config.toml
arch = "vit"
dataset = "rendered made-up planets"
horizontal_flip = true
shared_expert = true
layers = 8
width = 192
pooling = "attention"
lr = 0.0034
shampoo_beta = 0.95
adamw_lr_other_params = 0.0015
Rows from block 5 of a small image embedding model, named by matrix and row number. Rows with one number within an expert belong to one neuron, the router's apart. Each number is 500 + 40 x the weight over its row's rms, rounded and kept within 0 to 999. All counts start at 0. Numbers have three digits each. After the name is the row's rms in percent of the matrix's.
Before each expert's rows are labels from the 100 images, of 14848, where the router gives the expert most weight on average: "patch colour" is the nearest of a few named colours to the mean colour under the peak. Only what is clearly more common there than usual is listed. The data: rendered made-up planets. In brackets: how many of the 100, against the usual share in percent.
# router: router (model.blocks.5.mlp.router.weight, 16x192, trained with AdamW), inputs 0-63
# up: expert up (model.blocks.5.mlp.up, 16x48x192), inputs 0-63
# down: expert down (model.blocks.5.mlp.down, 16x192x48, transposed), outputs 0-63

# expert 0
patch colour: blue (58 vs 0.2)
router.0 143:532520564499494502523504476488485516468594594559520517500488490489474545434566537466557542456459405462514538477391571560455497434504498480447555505511539539461562474409470521553466547466528506
up.0 143:514443469487492568507468566459541482489497575484548533563460557462405494518523530476437483489498515556485433466516501534489496444451531485543480472472465500524432467538524454509558398489428486
down.0 176:567475482587446523488506578491491485542505527515523510439470527483483517527522520476446486566461502536472452477556517516526545441528526542492439558524430468515448469473471519453549418488521527
up.1 116:442432540473582550560537518467497578438483495523473452487542469559466479480502543517495515574460536494473470589572472492525580474553553474461524449532487473480476515484458508534429467457531572
down.1 113:458503523452515444528485524468521547465478494466521504442447555531467470499511502489528460542501568488491586536550505517467494431515470540433501476484496537517487557403512574530465473454601557
up.2 087:557487483517528518430498556434577426511514523456502486465483533479500508518533487475434439531535552523497481513516458463497539507499432487471433485464495528465580457467517511458483465525514487
down.2 063:473525494450570463483378500524499473529505545530448439501508550568445499537510464514547474469516469401565514539496523520476507464446436480491482460445492515500534531429505494484460534392549485
up.3 104:530440487449590534508560473486472474558598553496452437485582520452480499500514508467491552465558485435511444511477496505453492469540451413460502480527563434537504514493470482471466525513500428
down.3 098:517430479492491545543494496520515573514502536499427429581542517516510489524488502502523460530510581470548530548510511554510593500432527516501489427413546433545442531594487479504475488447441447
up.4 100:425522493542572542560556541521471522504456513483491483587496505535509474479517534540508500560570531533415528540512456504587564499489521560495494445469489480515466529491485522534476510502562592
down.4 073:492415533458542412562489456435460512461488476504598545490440528467455501497473486533527488456421479511437515476498458521447481460565534481419499482495511482525564481466474535493438492495551544
up.5 104:502483581510507481463545472534474541547532536615493499505520487458524476506523478475468549530488549512470474491413545546497492446418419500519522508516471513525492559515456509505495501501516534
down.5 091:542557448548444506467518496486453431464525565541494500531466456494572502450520582488472537570513405489543491489437533482541480440462458497453493515535506473492439454458441507470544540555510445
up.6 079:518533473470476485483430494556500508539432475512474514481487458538568517509483476517494456493427563503510542518487576491562528533502466578477495528433472488520504479515519456447528474548450475
down.6 074:508502388545449551525539558484510517476459487471485552555509484504485463484525517512452456572536530546471520468536469460609549519493511538514486518501467420493430381553542533511495504499526537
up.7 091:434425478535595538475460495459514502555470511504461467498445506490489406531462526562472518457460491530454500431475476498458524466498524445481460418501541463469451568505478434463486501442446512
down.7 093:494534439529516532547528503431503507503462508463453522590490516504581514504550561493471499546531427467517586533462470484577570543494470523486508486453546524481437497471527515501516531545528527
up.8 098:516471592435537571467436507507459503558470506504550489501480491529557533538488542498436483515489545534439452578523548540466550501507502468448472530504538496548499511498464560440475419454539538
down.8 100:507473483508509424508453564515497524475514485490542563462491501478495529476476545526512491511458557507410540519528475503450545415480544419480477505502492544516515501423485556497501433405545552
up.9 121:578545449472460508398493528471527514508490490459552467499494491462479493527472540491472470497477545475515382477573549529452452516533517579494490570521551524559470542551560534495514440547519417
down.9 123:528500492502561502520484478527536515540465439430493493566594569501531573513450433502560501525489577516469543522559433545511587549504538458512448523509501461532505517537470527525478480516440495
up.10 110:546446505497501556517499534517499475472559515561449493490523581508522578536495450478524558481459484467517529501523593503477538535456440600461470506486531492483463481449554482473528509527562480
down.10 112:438526496497518559560525478477520497438445538483469470579496494539493541443579542492435478576530508487485497516504451549567531517581562545484476486406555507522456555490510468482457466471557573
up.11 135:467428577521586564543546503467491499486544611506494510477490490440418496497518528486500550522499430480487433475493454517457520448533520500491545426521553476475487544454460449499473478512515470
down.11 131:493438463566428536519539522517511505501521493532505504474490497504428489482503494458496481532508563565484475465551487504533499429529534575538469481552443440469474477493510506555540435460508554
up.12 081:528519448565535491454518514468441496486508494533491445529441508459478458527499564479446471532503481454444472470486463489518529544426495501552454464439475572558492546525457445453530434523534487
down.12 096:463522494531403510571515534460518459469540538530563470481492478484459449505531555454484533533481394520515433480441510501496427486509455512506541492595433547459509487460507543546520525505552573
up.13 091:478469481523516507555516501501466502451448453452497517530462465491460540541452476541481510491520568565485536529558432445535506551477516504532440502471514492497538438571511463503574547437535564
down.13 074:501500481467501544421464529482478455502470541483405476485507450581452471543510485516465459524527562480572554525517532438498536455449442520461430467443541477543491513507506505425458437432512503
up.14 077:452462486488595479500495548530417551462473492468575413404495576430459518483505573463491521545552533457482505569491496460550523486531490533531505471472466508509548540466492497507475447455599530
down.14 081:547467498560447544466510488531531430455551534568472531493515451444518485451554530477444542541476500521558471472545574490516492497470509544562513533550434529476507517468516480501513430515510477
up.15 065:565495484523534547480530519530548527482468493402464426576611499493511424552441511482486486547502498508497487572578518454512546573510536528511473470484502462540466430580461544499526439466493492
down.15 060:435469542468495556563553485446461463431498487569485501471476461479472527435546548508494569493497500480526505491458519475543451570496481555497516518511564515446509498462571458584495483555570538
up.16 097:528448468446553512496475482499512512501575541472500474473603606477456516476573470457524518499506535432509515555526603550441458498478460519472522539558515480545491547468524516496470509499501469
down.16 092:490473499437550572504517450517525503466475545500425363571574500561543542472529517506475497511516520450524546570508475542509517522492486507469502479436587467519464489498502462470433494499512513
up.17 103:486525541529451404552493476531543520495546513490495516464501539499526520470551449493568522535522569506498590527472553529468470520438499506451546561543546537496525460475485536508453463531503564
down.17 089:441552510505520510555508436497544461423521541518480465505536545549515499442552519451441586517452397481518461513455515503521472574533481551476526515536524548472519525421489495508490564542514514
up.18 086:476451497566543504549481478488457517555474479453451459504497476481549434529448487524478521521541526536491502517589415463563543562496515547520492465456451509513526471546467458503547421447477368
down.18 074:474482562486531430511444429538491497517509463460510489457497503499597472484430450484510552412464529495560472477488515494417465504518474446473550477605499516476569590486482497492486585533511462
up.19 072:464551441592476556479498520490501531506503460455518445473497504456505486537490540560525426493498526510465566500547445417567568533529523536503478461457436512443484509553538454454560469512515484
down.19 076:508406511492484480529528500535517524478589518502518432512527458451477496495473516490613559495512469469525540540485492507464476420514492446476542452586511465522519501502447563539453546525523484
up.20 096:443454530504554532546461589558517546479432485463488514524502534528462459534484465512462465555500548487495519539498514499505550523516525556526530478486553466498477472585504487528498513490498583
down.20 095:502516440504523465553479575525527498474511476456450486566545551498492536522510488546531484548533486455528555530518539524514580498462480451459502491495500601527491544412504587484505529516542485
up.21 118:446531512472548487490532516504503570488501522477499489440495535576479419505497514455523465503504513483465521528540484537457513448567495447439494447532510491465542549452447593473405472499570617
down.21 117:454393534479462439507498478509509516444578450528567498488495495530422479454470489500531482453488558532513511504566480501489483459531508519478537485569494444479554504487487556520461499426575544
up.22 082:488483482476515521499492586483472527503430493496503465494484475520434455567475540572466416494562596511465454480558477453539512539513439525484514466422458475480552463553549420478507406505503518
down.22 088:496499509447543463474514423520493480477552501493513463493542460498445512456491501571536544462564476435501460490459488474452474415414431419504539505493484450489523480560470485434493529461546417

# expert 10
patch colour: brown (49 vs 11.1); grey (30 vs 6.8)
router.10 097:488538563429455433496469511508532553550475444515471543460521522523510460547501447506485423466540560556562450469541482461452508525430492524528500486574405460520489513485530539523528535465447488
up.22 102:419468502482595497522593507459491515483500481519528458571510456518590555516513507504510548470531411505484543509427464548529429540499479459565546461485532488497527485520504464575499542521505527
down.22 107:504510558457544594467513464462477501475490480470533506537508425533469504483477447562498502514533601592452494559528422464510529514518506482506450558505544436513494490495469485467510486473424506
up.23 122:572522467505499446509491478523446424543512529538462495478506522527508513437506452477488490536546462463510530458540465495519518469493452533501442545457496506573463515540486449392480470518464502
down.23 126:458450587468514536501516454551482493512486425523552497509562491565474522429440467430515548543443459512452445547497464520500484515507531503494483556590532489532490495485454572572508523496455513
up.24 080:466543531519529535563530525454491554458531550472487479502550422484484564539553509483576532555544472522504512533461513502595514535518547486457505512451519510490458438515467453561470444490520547
down.24 088:485567501453520370433429505529493548555490463434521521466480517516547442566452451576534439457500513479489520528511463457463532483499506467493465459473493543499608545463455527498463557420514495
up.25 088:498423549559576558571551482468474513469534636492529457554534482503473487512542543473419555542547413485496503563496478517551525475571484525492511486406573535466465458528453464534578497487499515
down.25 127:472520571534518519481575510481509470513504480499470533543523480461540542441500494499518569515554516575505459479531507471550519478447462486568536501539479478451520515507504459504515504498513533
up.26 157:577531480552517486558438494501488453422542522598478514476483493485498474520518503539539504465452452482528509449454538518457376448493557541493502507518449486492473483482566505577516517482483491
down.26 209:513524432569417504475478533489502511480531556558523470436406508464474450454582570464464469482484433484531464428449557529499454495487518585490562501483436541455468487447583497545542481422595515
up.27 096:538489510547551517563509438458487459514477577519484514560446504487528525459534502484520531525527446516407528457495466534534489489541507513462459518425555513480470430562496410521487437521453583
down.27 082:466509563502508507506457446484446481462438428474510533513498433506438460525438481491566510351506552515488474513431484476446454507552486447519581449482505475507562476588521407476531524439462432
up.28 080:460475564513505515565551505525444458554469524546510465468497472488484535505523529548478565504527437480445527552459520500550488497471553498494464452446539518492542501504441451509558519465482527
down.28 077:524509507530528471472517447439480483515504490474495474465448476458473423488459545491546510463492501494467450401518474467475441508521490518495455475495470407436511462449490476552521541581525488
up.29 082:495494515540512496575472434530563541525527519466433499507536473471537564489568539485534531538537478464459576518464559522563473433533485526450553452436467490454410451554458472554526503429534495
down.29 070:510528492523523474543495561504468522591549429477478461463510538450491500562398440456585501509565503508513575514469473451464513551498450437505488447550491471482484420538524526538525538527442435
up.30 086:553511505570520553505536501486499501490541563482533480584442457478490499497531492534536530460488463477449557516502508523574539459615483514456534505420558542469525540498454512484508468493598556
down.30 073:477524501459477450517481460576505501494508530527519454431526515562467444485510455449461504534420459459508465517492539527417421497570556523487512508549525538523515514415515556551450578436495513
up.31 088:518458490580520565613528514510552512436564550460494418561507527515526506502467561511507552536495394452453555521429487498539530461500532494464529483476541524463467485494460512520526507461540531
down.31 066:549463492509492469494525509463538481568498521497465499437510519498540500549455465535422532553504485461522519444560446467545553534505424545434440487457514534488441398567562460440568537515492433
up.32 119:480418483522556493491531435487492527590540556527442501520486495448576493577540491502434451511449476465440534449513467485526479447548517541452479471491465460469444501552448433411481499513504539
down.32 097:504495497410550548521481456501485546471564529508501457515534570571435493499514494489518449511446528489481510575504522594446473468531471482463531495469545497562499492507462578515480491475490545
up.33 137:500487521444537520409563475459521470530455491571537533495521443471503476488474537462448527488527518551471460428457493450498474485450488496551579493522491473489534513558464504477531603532494437
down.33 133:539456515420499467459445458567573502495460541472514527503545501553515477488479447504501442496446520476517551512548486553413510480524484500433474575495556571608493569464488594504471525515501516
up.34 094:518503548504507525480544485509537493475534479479464480532553475506426537472540509533508557514468442528459516530523501538556519522519496452444507555448608544477479515452473450440507444482502563
down.34 076:471558455541518484625485540508506512462474499504506563481423564503448490520564512493474477458533518479482493534456511523504505528555540431508559431460522499476567426520469476518471522434510526
up.35 106:518503560537508484515522456441500500481498547497542501523516502466515527428598591445531556530591480562491558465425489477594507455471471521529580523442509485452494425494530487526499562472514528
down.35 109:499545493523501509511521468542498471495498532541471499504569556519532557495562533409477550487432413434541472508460592571508470587460466505534556506507508573494457521487509472558554570585458445
up.36 134:421531549534534530477462523491509603560551526490469541515535470431486442575551549528439461524534513467501491511492545511518530485509483488440439468479506469506430521448512520478501463432524538
down.36 118:493465555459560513501513426574517532532470465445484455586562466562508569526477462519543499464530542491442495574506458513431505489465497421568473450498510459505493522520445495526473462536454483
up.37 110:518511485557525517516528481512495469502525558493500470547487483492549500430560561493436491546507447505432564523507518506558556420497502546449471493446551542484507466439475492496564462450512527
down.37 077:469492527505538499460520436526438420505530488470495537454535452526460500504464468440544569431525475461502465496440493473509434505537413476510524497514457493521521475584468486476539572506496361
up.38 096:473474478552536523553592481475431501465594583498518499526450459473558565507569546497548537571536411451461568527438529505568521507484531524481505533420509533482475461461452474527480479437570511
down.38 078:485467526430544461460463469582514559522480468490547481515544486571516499490474443517493474510502559386524479540559498539438528494485483531519453512478543502555524553521502516490413531467488495
up.39 107:535506488561492448529520463512498398494546558451508483576517455498533518521506534556549519488531441540455548440499487462541464442490459474502461518481479532495447480499503451460561490443484517
down.39 112:526448549472462455510439427547478475508480446523554527471499498561477486501434473461525465422411465452524471543487462506476467526525501457509531496508498506526457465495479478579534582537411415
up.40 094:583500455508552572493512461473524460480487561415502463570531503499545534511545537491457473565582468487427562533490463529574483444540476482542541521457521516462534439574523463443553520489530544
down.40 098:519501499594438529477505513486508483505505500564539569488457436447520487413554555466491524483481488506504481429502530497538483505483531603532501563502457488424491437500585484551551494457516533
up.41 078:591523444580510525638505500474518552484552571435513501491487489472472517537552572542527516527577503512520557490486517506542559466470516497444481514452589521509510529515478480491518488445497520
down.41 086:540465463492461423506506477488434447445485542467555500440433483548504480509497482453479581452459506483542567478475526475484473532565489536456495499526539533539527520422473540484482529522462456
up.42 087:516482552544521537512459487474504525489508528548462478502497487480545510509495512508538554527465454470459539512456511515555542454499464508460507486431571503470471521479448484593514527530568540
down.42 066:483455566457504475468426490518554532516470437523540493527574505519518496542393482493601470417496508422525534560512452507407549510433513479514515466535486475488513554509484576573441549546440454
up.43 109:561464516531489561413555435491415487599503489527488510583516468492507457476496525485466510504583455483447478513498472475508509460505463498487499505482466479482533536574536492492571503476475503
down.43 102:514506466448452509489459499565515516473540548543511439431473499547446483555522466500459451481498528445530512542534549517457479448462473527520520491504431530558535552462489551486534525452522394
up.44 101:478439538522484559517517459420463505509451583436555509525467556512523515440574489516517500526540425478479468485480477503586496446535482549495506463497497464469492446535472443577519503497483516
down.44 089:524508475526526519466503449467457476482519522518558484499481551454527496537501562440494555452421424445482473458464533541411462547542489460442511556490499565487527564426494502503526559534512467

# expert 15
patch colour: grey (39 vs 6.8)
router.15 094:437505541459453454507436517552538493541426453474438508508521538542504500525508447495477433473540594528539492489524544515466480570462484488523475497551487466516528498504528491610485522447444501
up.22 086:507524488508522582493520511451500467432571550552505464520462470501489491520460587518493557448424457515491564461476536547518526447563458566457528452442566476473522543450551615439465451534575526
down.22 114:449514521457526398506479542493513522484504459430466485524509497503510508497461465562551515500534507484494546528537506463464538481492473433490525445516502559491560547456520522470438511496571525
up.23 128:511575437512500473493437519478484479499470507473469513505453520458473565494553498439601462488540442510507551489498458506512490529510547512490558510495534424500446406533565462536449412427532540
down.23 113:478490476493531543524508481518551464515394502411459521602511519551557579551496439547540442534568517486498586551555461449558538552485536491503494479445553483536404514500510491488506510506460509
up.24 098:462464512508552532591492478524641504505502579471536487547520538527460510514561512472475526464519485459457583535520439502525550449516472486482466426410430589499495479438470546491488483493542500
down.24 093:469450480504555455438512462454486510519550421508441470496499451490565481520477575538534484463540551489443475463535519451462445527482470491547485479517462449428526473557488470517515485560560461
up.25 085:464542481565444484524497490536533468480557557523454501447520540592536575498532481519447536535588480519521539459454565550585527513512486555493486485462470515469567437490484524524466457496459530
down.25 077:472446540480504481507465479549489570526522488489539495499535494538464488531483485502504479511446506506400421476490552481432478507512544477518470537557446515487563471452436532576513472501485499
up.26 121:504475550481516523486565515522488473531483487489492481558545430522547573512531526517468587436498518463477527532491489464572489487539477488524540457481519523468541465549462455501479467495506470
down.26 111:522481486570486539466550502445459463499542517515457530555437435403510523501535580502475521472485455508487494474475500462589530513513455530558499479477537468470480464573528416424508486516464470
up.27 087:530482497488544551497559504517450490513562534459526479560489427414502552496501576456440499505563452459480531442500526463574504420505487478515542501504407475506497517541485537418520489484597506
down.27 072:493586455538552533547453526443501505461494524500474500522528540424512467544548566463510524471489517411507434512413562544445482569481495437486535425455500478431528527478531438549445503514542465
up.28 086:487523461497511526507547477513522547478594546552577499463549485433490470505517592507511548544469478443477539492447438532500478463535536541453503490440528559482577499437505526453465471512503500
down.28 077:516539516482498527484528533531429450470500469502568501476486526475385552554463425468551524461468510505490499532452487445468473449507473423541514507547489512530523486493498509472547484521480489
up.29 103:486481464574520465516463536464469482495537517455468535501527462457501543532571542559483469522545540504484548489491579472492467511499463465410493493464533452459439515551575470491483466460506563
down.29 120:557565515508494524567490549473430513525557477539530555429513532484506533515488532468492572536454531516487490485420520589493440556518509496451499569531554509510538410475472487585516504546444486
up.30 119:586543528462490529505533528502489512501527557535526503546504512557511571504528493435381461606488472472476420557424515533544487499546521490507471494471601525527520472503517537455554528506467518
down.30 110:468510466498545528541470541490520497472422544449456450536505518533527498522536460571519462562538486445500554563515471505524568531513514482440454490422548509553455563473495507481441482434517540
up.31 083:486545506585499572512541506480441507486566557551498508497493487411534477426503566498469508524502467530421522446578474517542499448508535486490494476417461483534481559511471493503489464485472490
down.31 076:550568533472505538443509449574476461483595571521510475484524474504494520408557538457398529475483520567479446485423513485507476420437516439531495532524469511525562487457393437449514429486487537
up.32 097:492474523537448539483530494535493484417547515543505466486495457467461536433528534517470549525463491534527461501400478533509476465492494427552526420471523524469549529395489511512528471482515549
down.32 101:481527517462560485498517502479522476507473420449481511524534513549551517510390417560520484536507511482495536498545439452522570527500455457498477469485530529489527583450505540425476566536552473
up.33 086:547420471535595555521558482478410453500600544519501467516602458441527446449493590517553529563497433479421504451462495543498481442537481477479571515485500452563438540554537498462464523498465470
down.33 088:490590458472532497544507524502541473432499520467549513508506557505471538471557495508444513579516501489471474529450511499513517454537468464524506468515526538515558461468484475452427429497577550
up.34 094:503525499478402478515450500525557541465551554509565511482527524519464557436553513476442535567457508501475459561513560543529561431450538476450493592480431566534471475510463571427504543484524587
down.34 100:430470448491547535535493522486569588463507492451466489572580513451539487486487509505579516598533473501444539573493469530500548514551555490486497508515538502502462556516514538532386544529492541
up.35 096:527545451511534468487492467508532485483519477466541507552468479471519448420517532541485454542528472512516500481464484470501527488566592472383510512481503486437462536519560482444468473515542538
down.35 094:485538527519532499529508538491502439490469467480505501517471498549461526531450469517501478538576499544490472481525442413566513478459464491565534452509428466467477458522519495475573583566527451
up.36 097:494474423519466547530535492521418500576470499512502532412481513477440466454518505496563525502504478522499595456524499454528481480455457498511475382494468557506446492543537513480523482498486491
down.36 086:463536541460504511491540405507464439452521465467483499474560533545457503441483462471535606523518473439494551544466555471490467527525399470543521493553533511519553532545461536451467573525464448
up.37 093:549481425515505515457587435460556518507480522476474506484500518471520469464536515490507503511487451494426520522533433587581529469528473530464482452457502513555500527503478466480471476595480509
down.37 086:468482559513513552500456458562550573567460549507447502528555558518604499500489459479489525518420524466433468524506517612461522531528545477451452504512591494510506574532441456512450516503422549
up.38 117:509477458528538528596478489501469512569513518418481471595594515527564471503519540530421593469564489430483497457456540515461508522465474552470538519504513483449421420476520454542446521467500476
down.38 104:558457545570482531505515524459532517538530463495458509458518488489504510546501525488499488520474541529504500472507483493550486533453475533535469473538503453435438441460513516515563442574472490
up.39 086:461481464514545541462496460502518469436537543535520446554485515440519494421522504560543542529511475567449480427478541506506487475560500547473491485500529504511479632522479483424448551535515499
down.39 077:544514506442477534534477497523516495435535483528501502450554536535416485499487425421475529483465506537529463543428490578420439563523507447506491511577509512548494465459470577545515520490431510
up.40 088:529521495572530478493489474455453485504567539603509512557413527456521478474508582538463546439548447496436516455456481498565492448523479479465522467477486543439530525522489492448536485479503526
down.40 067:548500543518506500451551456465400518483559528542517465421470519429518446501508493425450557497458534525483492533426450513529506491556534475503506495473566480483501443545459457469473466500439470
up.41 099:516530441504475549456509537469488532477491514528570470518467509507503452523503533482477500508505412461449528557498440496497537516511582576434497587461458489544505517502525508516506523467483519
down.41 106:514514507519540517454531502467430494490535463478561511439483514451466489519455457489515509524515468556406471458499471400529496463509460440550529521526437498464574484507462465435547506531542495
up.42 098:496487544568545518518560520517561548439522521505477535491564482469483481477478495548430546498551503487467462461508555447491535463561542447454541448547522450424556487508511459447458534509563536
down.42 086:452397555488533461493505478482507568550513453529493585528548463455564465484489492515544500410468564524467466464505462507471512532522566498467486550569533450462478534560472430508483538541459459
up.43 086:473457459554569518456541493423467528493531546482470488547495478429533492463541526522479485500547451477484496495550421471498494510569495449510612502433505475462502493529479443407446471512550534
down.43 088:521557534451534485518462468431439547455462521488572471442465564545485451519450496489498505513464407494488468512432488534470482473528510457465547479523516510527481512452493525520503592515484466
up.44 110:513438443519478478514499515509486568535556498486502518492506549516425509543570570453502480520483476426444442464510510530497454398523425577444454467463405512469438470491532522478505472545479461
down.44 113:467402549479530479438455475544478557534478474528496494516535458558561503514441486518489452460481603514499475528550476496444526523421537560471429492508496461539494504513481539508495520507449501

# expert 1
patch colour: grey (47 vs 6.8)
router.1 089:438548501484460447485430500520519461561403481479444482455500523499552520545504432538512417483507587558593490473515478427464517532398484537537456475501476486514535511482523492501567527491453501
up.0 111:514487464435506479471526490465444458534488442477503485585488506518550506588437498443497578470539498443472496472454535498483453507540502444513546482537490518475562516468471590531494506535538472
down.0 103:493557477472538492529465546485489554530473523456514469452501575502542447558432493483465488543492473445494404544404518538443512543525465460482505448556494545526507521528490530482476607407450447
up.1 123:490517468566499522474472522467511534544477477478487541462436571426561468516440512550550428505506531511468458425545489450497460561540532464519540418508534462481439482566541481467499484533479480
down.1 135:462434574491516538466545427588463470531538471532530452511566438542528503442463507472507601481488502475454477536490460481513463461471470467588510568554493477518542522504383480476533535565447444
up.2 123:522504466511537548488480553402515496470558530492497516428547563423427536461518531531485517526444507554468504492497518490462423498562484518481507494542482488466534456496512478449549448565533474
down.2 123:436420585521486515485516478531482458546529465538495490493520429506483493478498548480502556415544478470516447483488516467513508500425430473563553511527433438462529470571449474506508471514544458
up.3 104:459528509528554451520547522493409532571504516446512511398471495489500469496459545476516527526512528501422539473533497492528506508488489474467485388515519560505542567477479510483508485512501491
down.3 107:512490440472445497553442555554552555479474472513463435476560515487532480562458457457496443555491485494552503568486517543491513572507525540518528501528493549554478498552506546532501576488406468
up.4 084:526399433472472499516539550484516461500519517435508496489520528469516512531421547483460496423451525472515591497531435406546519541491508510393445482498569427513541487511532557556537480416515448
down.4 090:538482465493495469495506508469453482476538522494548476462413528520448491553502498483483460482526442520474468446479561447458449528566448517469522497467439563473521508499530509491553543551511451
up.5 090:539386502562539535533536516535408525490553484435513540490523551443490548528455560450490544534481505450465585476492411465539571460519480517508532439503504450499440453510460485457498491528508496
down.5 084:472442522489494470483553512496448522481506386495500539518511442513511466492458487516536534510482533520475596526544440456565544488445486527511449490480538528515587497476451516476539464500517549
up.6 114:498533550496454475522447460511451574476521557460526529483518499430492517543520507464532421538470430453518564500461544475504473507482531459561507546539481598511424555478544552477518519476459505
down.6 123:488415551486441515505481457575517552525512517527497475521583446561479472506487486498533541472489488441501474607508533545465479478443540520478565504492488469534465500495438478573493494456423502
up.7 079:504389496512485493555575500521460513470549490464523490538495532479439490514511527525478577436528509473456497572432474535510466543509511592492550476540464501448534478437500473573518504459523467
down.7 080:525500420514486520527486554441437579540438524515428492436494602447536493511548560479473399579507464473535491458476578545457512522503596514449529532488503480460443489528583460554472520465458503
up.8 095:560485457458502562521514495465459549499591517466564491497510553479466466507431577445577527514488457502478573504459446456474590446574475460467495454486427565441544545508482561529483525542550452
down.8 082:514520517450486458468471481594563497505464431447545475497583507563491524453442433491537504542488581521517512561549431493471522470519539467515410525559506547544553552456427571495491496509482553
up.9 122:577542532574538515474487474531536574549507500507468496498491528414517529504503529536432499455530486498485520510397503521460567525520603426469490459463537501461502493492500485539506529450464441
down.9 130:482498458601497523514541507434538470478509518458422563526502477397499491501561554505514529505560517495567546451510559474540521572500498546487527474484549438416511478543558450502480506501591531
up.10 091:483523468572557485529498480558487458505546613517589448532571493551482519547468547479482483503528441462468520497500503493514462449502503511507554469432448564510543512574444529464487541526564463
down.10 080:532481538466517510415508467529485503505457528468525419527475460538522438504472491523490477502470453509507527498437429468469492474545523468428497435483561479567483503538448476476427484492445500
up.11 093:507541519468503531553520531473500558429507452445482462568501437507463471585491467480489499497536498485415500547454469501521523502509507493450523463508460524513484451476428506503496514478496481
down.11 105:523561431473492470577510552448476513478572514511472465467512538451464502505540494490521468571465508516559540470431496541507518489531544446384449517520536537511544461449507542499492506477506580
up.12 087:512493487414472513478495487521481484530521501506511482562536435525519511540505523454487493495491501535448517516441452502604534493499554436439444583522516533499473414520451520489506475467547488
down.12 086:494514473498478507444500546501510573479543523502495511460476536434472436492552501485459425558449551478532528500502589508485481415522534533477501483472541534511574482529550499493438406411553591
up.13 093:484478472441546541509457543459470495484504540490504509530536455535489512498483549479468526523548481485443513523453509542592514464554480474510605461429571563485505467471485539515417532450475451
down.13 091:547465428488481482468526591501529540462567448568483466460449465467423498461499497515489455531533598516532460465598513482496526439440491546512509526495435475516493492480526513483523449485548519
up.14 081:477459526509561528441520480558499515468527515446566440549546459573455474518485488526500522493503464484485571535448528461497528480507461528502478534476522489483581499443443559511491507467539599
down.14 087:520558503510525453447504516522424437439554474590536498447462485480454564464522497477491566512504482489483462460471514486488444482470496471519485599499480521500566475451502501484534480507567497
up.15 081:509497536543518531450523481561486543514540575504524492563509502500459497466507557486475480532505406470449484524457523579553445427522494512486514459437519486503503486516466506523497491489470519
down.15 080:570568481495462476519489521471468457464522491510552555462403488532449492526515539521421492446495453529480448467398480479504499455524467458477505488431461484470528403500494468483495474405536501
up.16 059:604524434462486559469505543527443508439521517445446440527532524450480503536475491488454522474506501396461530436513525445500495499520550500465541445498480464507524525461484514509434441489505467
down.16 076:571516517488482493560453562530497494546496520521502492410496572572495549529487534456484461471444431452502440509450473538488502423503500495476520534515449480545446439551490516485498492459497454
up.17 077:491482469498569514537544503534483521485553520556494517478560532482474466494519565439501470523459458448480435544504420517440446438535497485469498415549550476424491390479525488512461487498568463
down.17 087:547518454501516453466503560427467505522476522482535525463463470480482417524500556510437453479473521540523533414530446474506550544543536546438402505496529454471523437492523506433466465481532502
up.18 083:497489507516501532413489474525435498447483508504496487459461518498526443477490496515502499465502586528476544534588474442522516443487558530540487531494535468537469564573479524435479468493499477
down.18 081:448484496452518483498456498514541532531432480432470536583513495538547408539468479565531414455557509490472510493547494488483528537548577474468523448488567465505454569537499546513419528439471525
up.19 116:477520539453524544467553548501500574434537529516531484566475530522467521516579479448514483528462480463455567564482482536573513480514536545471531462488479543562527550432435554562477450411500600
down.19 115:521547482562494543537524566472485482500483524497466563568533531400507544524496483468521550558491434464446553528449484504561542565463477519487530466485519588553458522480525496492533512500455482
up.20 096:530499526492517464482564566488494530527524485558553515463593513515555522547417501500476493529510393465420533531501512469497591480571560505435485515403439595485533541506509512473466562486556558
down.20 083:582504468506462477487443523402499517485494520508442487475511530371493463554506525532534491459486492468564431443455528558456500479447498487416547482513505442470424459508560504523490457481496464
up.21 072:504514532535518532457519505472553466492546463538510541517495449484485509434527571444492585525477496506439476488533547490550516462483486541459502471535499473458511462496548536523498397487565475
down.21 086:553537456468489535538509502527525466496505512515437455529568563522456630523525520444524475574529501473556507537475492484530475489409412471542554466515505478552424464493504524480518481459502451
up.22 086:488428496488483528459435471441463514476472509509552494539503471470494498465563477483554456476476541492543571550530462490525491500536499553476504534439526515545476569473464516500502405508443478
down.22 080:559458437419492455504430550577525565516482467476459440490512535562506475558459457511526439519484508423550503560549502523420544442462479477475513491491517514575473523497510515524480524482498438